Weights of a small model that predicts nearness at each pixel: arch unet.
Rows from block 3 of a small model that predicts nearness at each pixel, named by matrix and row number. Rows with one number belong to one channel. Each number is 200 + 20 x the weight over its row's rms, rounded and kept within 0 to 999. All counts start at 0.
Before each channel's rows are labels from the 100 images, of 14976, where the channel reaches its highest value: "top examples" is what is common among them; "lies over" is the class under the peak. Only what is clearly more common there than usual is listed. The data: small renderings of single solids in any pose. In brackets: how many of the 100, against the usual share in percent.
# convs0: first 3x3 conv (model.mid.1.convs.0.weight, 128x128x3x3, each kernel summed), inputs 64-127
# convs1: second 3x3 conv (model.mid.1.convs.1.weight, 128x128x3x3, transposed, each kernel summed), outputs 64-127

top examples: jack (49 vs 4.2)
lies over: solid (100 vs 31.6)
convs0.108,216,220,269,218,247,219,181,187,189,200,217,213,210,259,191,158,202,173,180,197,187,162,217,192,194,200,215,191,203,200,189,188,175,200,205,227,225,193,198,182,240,214,172,201,233,188,234,207,196,214,184,243,220,202,188,195,189,223,209,182,228,235,171,200
convs1.108,179,179,230,231,194,191,209,159,208,185,225,183,197,176,184,193,195,198,200,181,224,219,203,195,152,222,178,181,162,181,228,199,168,218,213,192,190,173,173,224,198,220,190,235,176,230,207,194,215,185,210,209,212,230,177,217,212,190,170,163,207,217,221,182

top examples: torus (34 vs 4.1); chain link (27 vs 4.3)
lies over: solid (63 vs 31.6)
convs0.55,168,162,220,194,203,205,158,209,214,196,207,210,194,211,188,197,191,188,212,185,163,204,230,193,186,194,211,186,201,217,212,219,214,183,216,182,191,194,204,209,241,187,188,213,206,178,203,193,194,223,179,176,208,183,196,190,227,193,212,163,225,135,182,177
convs1.55,190,184,199,192,227,191,209,234,186,213,218,239,205,221,147,169,200,214,184,214,181,187,210,199,198,221,205,218,214,180,187,210,213,222,160,197,207,178,203,205,186,220,181,150,187,169,219,223,219,204,221,223,188,225,193,226,206,207,215,200,193,184,210,215

top examples: sphere (45 vs 4.2)
lies over: solid (100 vs 31.6)
convs0.81,252,181,205,208,196,173,177,181,199,217,229,199,190,206,200,196,190,209,211,200,233,220,202,197,222,171,219,210,181,191,202,222,221,200,203,201,187,194,229,204,218,198,197,201,188,219,212,203,193,190,175,208,228,228,208,188,191,174,233,210,167,224,174,216
convs1.81,197,205,213,210,223,231,223,175,201,173,237,232,214,191,209,188,184,222,200,173,211,168,152,175,184,182,181,215,207,184,227,215,189,219,207,172,222,220,217,152,223,216,217,196,175,178,218,215,221,206,190,216,181,214,212,198,180,191,205,227,191,224,231,208

top examples: chain link (34 vs 4.3)
lies over: solid (91 vs 31.6)
convs0.30,196,223,193,180,178,206,186,183,191,218,207,190,196,165,202,197,193,162,191,203,211,207,192,237,166,233,198,194,198,200,214,195,195,228,214,199,186,203,210,178,211,180,238,187,215,174,214,168,207,212,224,189,211,169,201,178,199,204,158,212,206,203,188,231
convs1.30,202,219,206,201,150,238,226,170,197,192,199,181,175,203,168,192,221,186,218,196,166,204,213,212,185,155,198,232,254,195,189,220,174,177,216,186,192,215,203,200,225,215,166,220,226,209,218,239,192,228,184,210,193,212,222,215,232,216,231,201,189,220,214,197

top examples: bowl (25 vs 4.2)
lies over: solid (77 vs 31.6)
convs0.104,191,182,166,216,216,233,216,220,158,214,200,198,221,192,184,204,206,211,208,221,204,220,206,206,206,208,211,212,166,211,224,209,181,177,191,197,235,206,199,168,169,211,202,184,199,188,201,210,209,204,187,178,152,204,185,187,180,181,199,185,201,194,222,176
convs1.104,201,184,212,198,186,192,186,221,207,202,208,214,190,196,212,208,215,198,204,200,186,199,156,223,200,197,217,198,200,194,205,231,161,202,183,186,202,203,195,172,185,212,200,197,219,200,202,183,221,182,190,229,192,194,179,204,217,189,235,225,179,211,218,174

top examples: jack (48 vs 4.2)
lies over: solid (100 vs 31.6)
convs0.60,201,213,224,155,200,226,163,190,207,202,199,189,177,172,212,215,203,194,191,204,210,190,183,189,218,202,179,205,219,202,177,179,209,170,199,205,216,198,167,197,253,183,167,192,206,175,178,213,198,205,200,228,176,164,202,186,200,196,184,221,241,203,175,193
convs1.60,201,180,201,198,187,175,189,157,198,197,187,202,204,200,200,186,235,205,218,240,224,205,180,184,233,205,187,188,205,203,193,186,203,190,205,214,197,173,188,211,209,212,203,231,162,209,210,206,211,179,192,235,178,229,205,208,165,195,166,148,161,227,196,156

top examples: jack (53 vs 4.2); star block (46 vs 4.4)
lies over: solid (100 vs 31.6)
convs0.65,172,223,236,213,178,249,167,169,181,225,186,199,212,177,195,169,196,192,167,230,223,220,227,205,215,176,183,179,199,160,185,203,209,203,189,213,202,198,192,208,243,206,191,213,170,217,195,207,187,198,225,208,200,183,185,214,175,176,180,198,243,216,214,204
convs1.65,190,223,237,208,206,205,192,207,170,214,223,221,222,211,203,204,230,187,241,208,230,150,207,206,196,187,181,180,222,180,220,197,250,203,212,189,218,209,153,191,204,228,237,188,155,186,220,205,186,202,196,237,185,212,194,184,214,229,172,198,199,215,221,199

top examples: bowl (29 vs 4.2); jack (29 vs 4.2)
lies over: solid (69 vs 31.6)
convs0.111,186,197,158,231,188,221,212,185,190,223,194,196,227,237,213,227,249,194,169,244,195,203,224,209,182,193,187,180,210,185,182,209,191,182,203,192,182,169,210,229,195,210,217,193,164,205,194,214,216,220,224,214,191,207,175,162,201,201,205,181,232,189,194,184
convs1.111,176,222,251,203,209,230,210,192,230,211,220,230,201,176,168,217,178,183,197,202,205,214,168,196,214,207,187,230,184,204,210,198,234,229,219,179,191,231,170,179,227,164,170,170,197,209,197,225,193,205,190,192,184,200,224,172,209,221,220,216,168,193,197,204

top examples: jack (62 vs 4.2); star block (38 vs 4.4)
lies over: solid (100 vs 31.6)
convs0.120,179,213,230,162,199,245,172,189,190,192,179,194,210,198,204,210,198,189,175,178,183,180,224,171,193,182,203,215,176,165,226,183,194,198,186,163,177,192,235,196,203,196,205,202,196,277,183,195,206,191,194,263,226,230,199,199,210,189,197,165,181,195,197,223
convs1.120,213,215,203,261,180,176,181,203,166,226,194,169,217,209,217,198,227,182,188,196,244,203,181,206,210,154,232,160,202,212,176,198,179,185,198,205,200,212,194,220,221,220,212,168,214,220,187,163,220,207,166,202,190,192,161,204,199,210,176,206,196,186,156,198